Weights of a small sound classifier.
Model: 0.897M parameters, log mel input, arch crnn, norm batchnorm, activation relu, depths [1, 1, 2, 1], widths [96, 112, 144, 176], rnn gru.
Data: trained on synthesised sound scenes: up to three everyday sounds over a background, 26041 training examples, 13.8 epochs.
Rows from block 3, named by matrix and row number. Each number is 500 + 40 x the weight over its row's rms, rounded and kept within 0 to 999. All counts start at 0. Numbers have three digits each. After the name is the row's rms in percent of the matrix's.
# conv: width-3 conv (model.blocks.3.conv.weight, 144x144x3), inputs 0-23, a 3 kernel for each
conv.49 099:510566505474430457473519417517473520498536404507547555485512501483511458526530476450489543558465424543558513524518488504532503581472487523546480494512497563528488498502571452491431543476451435466434513484523532479494
conv.50 098:571604482501463493504516433479499551392507522450411539483542498499526537513458523503556498578442510552511467482491483584524455492471501483523524532580468497466541551526518474504526571465439509493470499409535499458475
conv.51 098:454454531487561430431542510501550395520565523549596430476485460482514546478536505457543483493530511439532483505533499422522502552555505525482498489457454505522503480487495464519503493485527453453480476479526496472441
conv.52 103:429409429456437488444448537488460429445437522502498468491488473470526506460469499517517556439465484457385509542523559416374448486510475495469508486533504506541501512490477498544554444466526535488490526545467501471477
conv.53 100:465528527488469447446458497505513468476501497564535524479475518429462491436508522487520571530566578543538549472540536499477534442446410533544527506452448565512437498440456512515509436474478519571535412406428446377393
conv.54 096:482515511539529535530577585489540536452493573504538525443474461465499511428504543545484480502528501457524559560503526476495510436510496460462458519497476534575553547447479423464572519566609492512554549522461536504514
conv.55 099:546486462532554446532514511513555442472556550524566497531487537379466549484501459503496503523561524514551541497477507493490523484486494537512513535495431535508452473425485448532498484489485474490434470472513521455446
conv.56 098:469492536558579536549556532559586491538505476582597572530499505489513516520444488487487532523494520512516478502490484534497465459482513473471500548546511448444472502533505518515520464505516529556518507501506535499451
conv.57 097:516546400491448494520503466493497512416499537446479528511484502484484493422537479513474495518508523472435517494477464513479546511568517545538477493468523578457365513542545455542529500500483538567424499519541474477601
conv.58 101:490471510563519516534479431575509486513460368506462518501476531535558507476483492596527502402457555495457483498469475499459454432427494456508523525557577512476528513468479509483452493491505474427490506570504510554506
conv.59 104:529432423520529514484522536565477535512514497542536552464478484431454519485452444484451543502407470548490419545537568472447395502537560505469474533516438486471475474492524532571541460498561578523518495500512487487479
conv.60 104:509530569547539540495544577543553530521507463536560539402347334478477455499491497487506563519543509550498476484532549425395455519499481478490464510542489511425453501492493452440449442497560552520501534553492514534518
conv.61 099:454435487545504463549460470585518493581531460509468460534541498501499437541410432554560509570553548530479472512500464521474511536487481500481472515524508559470487496502477474517495514462493496486463550560533512500570
conv.62 100:451539549519486431533480486489456472491446537536493502505482536550503491433470505561507522475541466539431477579522489534470516460489441495540554531498505550521463510487493437408501519518429438500483531485495507421434
conv.63 100:518528543539508454471460498489462519391400466435489508535526533428497567443494503481532565485485457506487491466508548497520496378486508498497512505531519508534516465522563468424426508526509553480457398463545496481479
conv.64 099:491467504562560568524462511510542551505446506477475562513471468492460495550553544471474474477508500542499474452462546558484464433484543506512522491532513489425451515503529488445458526450486525508487460505531530508463
conv.65 098:520504458479538493524503463462561514536446460401511508442516549486504504539562517503499490569540563487470511482451474481456520499584497507500554481471493425469536444509511506483513466540534481512532460471467491488509
conv.66 101:500526490502504483537555533486532457476571532490495458448488563507528499466532494547508460408489498406513501571548503487490482514541506505497475571456418489559569489501441480476454498506535480528532484502565543516515
conv.67 097:561450527480567437512555423503531543449448503475499557467542533473482512518548476481480487451387608470610527427461576508581435469449523417504552497531546493517521533585548535463488486506436500446484454540532505514393
conv.68 099:546433470438506497528485482491450536497456452455481530476536507497503495489523446437432514545476596461555457453464524421576433523381561491527540469508549536462502464494578494525437522446585525449499460532435472480491
conv.69 099:543518520577489419568448517550547499513493425503466481503516499491563534480551551513521531522510451500492467458449435533472465450474555490487456557505455477445487558546515501488478517465465550511392433527561486502461
conv.70 102:528511523507540497531538501515525468521478435506467444469464444520509505536517514490470453467454529520458413507479448460449506528512456518502524504510479446462520503506483519514502466476518462498566490512500506513512
conv.71 100:521477472504550459582513422492545499565508433503465424504562454538518509477501471528533540539479440491505389475414501525530447529516505495466455491494499494489458486543537527541509562511487461509473437497541491552507
conv.72 098:443414502574606572526514512541572517538549545543572536429442517527506528475409435541503444446448558512459484505505506501458479493521496443468527462531542541534560463493504499476451521495547515518575453536529491534526
conv.73 100:477500483522537572549511382461462547516492506497499500421511467539568532514531539517501454496473459465479409553475432494516456533487497530472467430509515536493518517535501497500509515519487475500516521491506498516491
conv.74 099:478417456526524515549552531498531485484480426530526520426363405486495480508521530503495452426435465521537534526479477462452478538533519535503509493503490513544548504481481509515443548517545454467513518550530498545530
conv.75 099:534583503522495503489487506498533549409514522478456518523549574498443490465490487532517514562541406489515509458468482500519473536487477490552508480586488533502478472444535422468495528459466532511440478397497515508476
conv.76 101:460427473527519498529497479521500526539434459503473488498477462429445438446453512500490492513437519516449479498494536439412416531532523485549636492487516482507504453420409503520467483531515526487492499507487502529531
conv.77 102:512500484477505533483432493440536557507489531488467511525483490568523483522576516480479522487543566499495519472502544503505479542504521467473486505520556556497499534499452399383429472494516415459523516524492483558586
conv.78 101:549517495504466417536435421555493503547550500539517520534520463523516516489394437547484411552541456515519513535524487498494469496506524545520515558557507486514555446414440525504514524403369521495511519477527514469487
conv.79 101:434412464489494541544436473518463525479473480514487533564529523479511506537485509474482478409426461559528499444435531560551518488491525539557520448501516489458488467467495475429475492419479453435481477495463547530524
conv.80 104:556500502476520538460427439417492504500493462416446493522508496504553514485440460429396458487527552432463408410411410554516467480491506528502523491488465487481457440458493507522508482500521505574591465517508517519477
conv.81 100:464475530484497526452450540502492458500516489510569536512483515483454441515565592475535510484577548496494547462533578497447489444476486467528525461397384523522521557518458463486470498509507444429457568480523439402437
conv.82 101:459423444498550581471498507522587548551562539528555556471451485473484499476463474524508513521468515470452496444480508456473508449504458469452482519572539401395467454525526572538538463495524556528519462488517537562533
conv.83 099:445495531518465455543510549485457491492534570473514490487572513450537527465507483457458545489557490474539509470490480519519520492530461461483453560449548485566526543465476457493556530561516461517451534490470543482528
conv.84 101:527519463482516549398508538473480506424535545502505530540500504484465485480487545512509489522466561484448445491474550450440481503499532556532544490520487541464422471498496461482522458431478543501456512500507440461535
conv.85 098:426496566483485489391489550490476461478472483528519482462473525462537526474492600438540560507530470522458501483580529496497523451482471493576491488508463596435425505528518516513538465510498502544476552470437473394541